config.yaml
model: "image captioner"
dataset: "drawn branching plants"
crop_scale_min: 1
encoder_kernel_size: 3
decoder_layers: 6
decoder_parallel_block: false
decoder_tie_embeddings: false
init: "orthogonal"
residual_init: "zero_last"
optimizer: "adamw"
beta2: 0.999
batch_size: 512
Rows from block 2 of the image encoder of a small image captioner, named by matrix and row number. Rows with one number belong to one channel. Each number is 200 + 30 x the weight over its row's rms, rounded and kept within 0 to 999. All counts start at 0. After the name is the row's rms in percent of the matrix's.
Before each channel's rows are labels from the 100 images, of 14848, where the channel reaches its highest value: "peak on" is the class under the peak; "strongest on" is what is common among them. Only what is clearly more common there than usual is listed. The data: drawn branching plants. In brackets: how many of the 100, against the usual share in percent.
# convs1: grouped (16 groups) 3x3 conv, stride 2 (encoder.blocks.2.convs.1.weight, 128x8x3x3), inputs within the group 0-7, a 3x3 kernel for each
# convs2: expand pointwise conv (encoder.blocks.2.convs.2.weight, 128x128x1x1, transposed), outputs 0-127

peak on: foliage (49 vs 7.5); wood (27 vs 5.8)
strongest on: autumn leaves (72 vs 16.6)
convs1.24,108,181,228,174,180,175,145,159,175,172,222,226,194,196,234,194,164,209,196,170,138,148,217,163,212,231,239,262,212,205,214,175,239,179,178,195,169,187,242,205,132,234,170,200,172,183,146,161,150,204,247,157,243,225,197,205,173,193,206,229,177,167,220,186,177,205,215,154,192,186,177,166,183
convs2.24,119,163,182,209,232,195,193,208,141,189,202,197,217,142,134,192,218,198,191,192,210,164,137,223,193,184,177,179,174,181,192,206,286,186,148,143,196,176,184,201,194,213,195,166,210,212,239,141,236,177,185,192,221,210,181,157,196,184,161,219,191,198,210,191,160,172,205,189,214,206,204,198,165,216,227,203,179,172,221,198,198,165,187,165,181,205,236,145,159,117,142,196,258,183,237,217,163,224,143,205,136,208,116,151,188,175,159,245,218,209,201,232,203,231,234,243,196,193,190,217,195,176,240,218,194,215,204,185,195

peak on: foliage (48 vs 7.5)
strongest on: autumn leaves (74 vs 16.6)
convs1.30,100,175,173,158,180,210,183,183,178,205,181,222,253,156,210,195,156,209,170,183,179,245,156,191,176,158,196,167,241,235,196,158,200,185,217,208,163,212,233,236,114,204,202,134,163,140,170,154,144,218,187,146,208,200,159,171,199,180,206,251,206,189,228,191,199,195,179,201,206,187,219,204,193
convs2.30,113,145,194,196,219,264,236,201,198,205,245,166,212,174,201,190,209,213,203,205,231,181,255,218,199,199,231,222,202,221,181,193,189,187,178,170,154,200,174,278,181,192,194,178,148,188,232,230,251,199,203,196,144,159,189,130,142,259,227,172,260,248,213,196,208,234,184,216,154,232,237,221,249,198,190,196,173,225,256,207,237,185,180,211,204,207,179,203,201,212,163,202,210,158,238,147,176,200,215,213,205,205,199,145,183,219,158,222,227,246,219,206,203,166,173,247,187,209,226,188,251,161,160,130,198,202,200,234,175

peak on: foliage (83 vs 7.5)
strongest on: autumn leaves (62 vs 16.6)
convs1.95,110,272,245,246,213,158,204,155,175,206,205,195,182,207,202,168,232,235,204,186,188,185,211,201,193,225,213,205,170,206,177,213,195,205,198,194,160,162,160,153,198,187,131,209,191,161,220,239,221,233,196,204,222,190,183,211,193,159,207,209,193,270,240,192,164,125,142,192,184,119,217,207,192
convs2.95,099,178,237,226,152,182,208,186,146,235,212,258,246,194,172,188,198,197,201,231,214,166,167,231,209,201,191,136,202,215,225,217,177,251,179,216,166,156,197,189,267,220,221,229,224,214,239,266,167,155,134,223,209,226,193,146,194,201,196,162,250,173,250,205,190,160,242,215,218,149,232,211,211,173,257,234,187,223,174,186,223,235,195,208,205,201,201,223,151,176,209,218,217,140,200,219,218,179,220,203,149,190,232,235,229,214,155,217,219,191,238,213,214,219,215,225,272,199,203,249,231,183,188,178,180,206,238,228,227

peak on: foliage (71 vs 7.5)
strongest on: autumn leaves (60 vs 16.6); red berries (38 vs 16.8)
convs1.85,097,206,195,206,190,221,136,159,182,143,222,207,156,184,227,171,164,135,199,160,200,184,210,198,194,200,184,141,139,180,212,212,221,229,164,151,146,206,177,170,190,190,189,180,188,219,185,176,207,190,240,206,180,194,161,228,210,231,173,151,187,214,260,209,208,199,220,154,139,181,205,262,211
convs2.85,101,274,127,193,235,233,223,159,170,237,235,202,196,236,143,225,198,172,182,174,199,305,206,225,185,198,161,210,195,223,189,212,196,173,180,237,196,151,230,253,200,201,169,190,169,184,199,146,224,223,190,183,207,234,258,230,223,199,163,225,194,186,176,228,197,214,220,157,150,203,171,186,216,162,243,202,201,175,200,190,190,215,169,199,212,200,227,146,244,175,151,188,213,220,209,217,185,199,202,214,202,227,146,225,165,163,210,226,206,179,163,133,250,232,186,183,201,231,216,202,173,191,242,233,199,231,211,136,185

peak on: wood (41 vs 5.8)
strongest on: red berries (65 vs 16.8); narrow (45 vs 16.7)
convs1.14,103,193,226,191,162,201,195,157,165,174,229,206,219,212,172,215,219,178,238,143,158,169,142,145,160,170,156,145,218,205,207,159,196,217,180,179,154,221,240,221,225,222,189,171,211,175,201,186,210,219,213,177,240,250,137,148,132,178,186,203,238,214,224,208,213,204,217,234,168,217,209,223,223
convs2.14,102,147,228,200,192,192,160,274,173,155,184,204,174,179,234,203,209,196,200,215,198,174,266,211,215,191,188,224,181,199,166,197,197,202,235,176,228,225,135,196,176,115,150,166,191,168,218,166,167,240,203,195,109,214,163,178,193,166,166,172,209,218,202,223,213,187,196,251,205,170,218,176,229,219,195,189,194,198,210,164,176,242,161,184,181,250,171,238,194,220,184,170,224,196,205,222,263,257,224,228,209,209,179,195,192,217,175,245,229,187,217,216,147,192,196,211,199,220,215,184,243,109,221,191,228,236,205,197,250

peak on: foliage (55 vs 7.5)
strongest on: autumn leaves (94 vs 16.6); two-way forks (68 vs 42.9)
convs1.117,108,108,138,188,189,238,248,237,209,209,206,191,183,186,206,177,185,223,178,183,213,216,175,188,170,149,124,165,199,234,211,234,202,241,153,175,148,191,249,194,196,174,197,172,194,144,197,169,178,199,237,189,199,230,185,185,202,212,151,145,172,158,198,175,173,166,194,203,208,208,201,220,214
convs2.117,108,230,172,191,201,205,245,192,210,191,275,184,216,154,209,157,172,196,208,235,161,198,119,146,218,255,188,127,190,221,173,168,233,213,227,212,185,199,228,200,186,158,216,228,178,205,258,176,222,244,207,225,247,203,206,193,200,186,213,189,256,170,172,191,225,205,216,217,196,204,164,166,219,149,219,203,190,168,240,189,253,170,197,191,266,172,209,160,174,162,218,256,163,221,211,188,238,172,219,195,245,198,215,241,245,227,184,165,224,213,205,129,210,177,160,186,215,179,238,206,249,255,185,211,199,185,188,195,213

peak on: foliage (48 vs 7.5)
strongest on: autumn leaves (95 vs 16.6); drooping (41 vs 16.7)
convs1.84,102,242,230,157,252,231,142,207,210,158,171,230,198,220,235,211,171,182,211,208,209,209,157,172,181,164,146,172,226,208,150,232,206,136,244,249,185,155,167,243,202,204,229,217,208,189,133,195,198,216,211,201,209,221,199,226,169,146,233,218,161,203,200,166,210,168,176,237,223,170,202,197,176
convs2.84,109,166,222,172,163,236,191,237,167,208,142,190,152,166,172,229,209,191,231,217,201,213,220,200,205,192,221,215,151,231,220,187,130,268,252,253,208,223,207,226,229,174,217,213,236,188,228,161,181,208,167,208,155,214,174,203,207,184,192,213,220,127,201,264,180,192,212,193,123,245,257,217,244,206,210,215,223,218,223,189,225,236,177,179,175,227,253,144,164,147,179,149,152,213,175,209,225,188,219,224,211,200,206,168,183,240,230,227,204,179,247,227,184,223,193,195,157,226,149,185,241,192,181,194,189,204,197,194,219

peak on: foliage (41 vs 7.5)
strongest on: autumn leaves (84 vs 16.6); two-way forks (69 vs 42.9)
convs1.33,100,191,219,212,212,213,174,230,230,158,155,193,208,199,186,215,176,202,274,207,201,214,153,189,192,213,208,154,216,220,239,216,200,224,167,193,167,195,223,181,215,198,164,253,208,150,170,171,198,163,223,206,148,212,203,117,190,176,172,201,229,167,204,259,202,201,146,253,189,175,271,225,174
convs2.33,106,200,135,225,171,191,184,189,281,174,196,222,223,193,207,189,223,212,223,173,110,209,239,197,204,196,163,242,208,237,215,220,201,193,201,202,210,243,194,192,187,240,171,183,268,178,163,199,161,132,154,207,170,173,250,263,223,209,215,209,149,177,202,167,244,198,236,199,219,184,152,181,166,216,180,191,238,229,202,153,182,136,182,235,256,215,207,209,228,213,224,208,196,198,179,205,204,213,206,209,232,255,242,239,243,221,209,196,217,222,219,232,207,199,174,140,203,180,217,175,155,202,251,252,214,195,179,213,214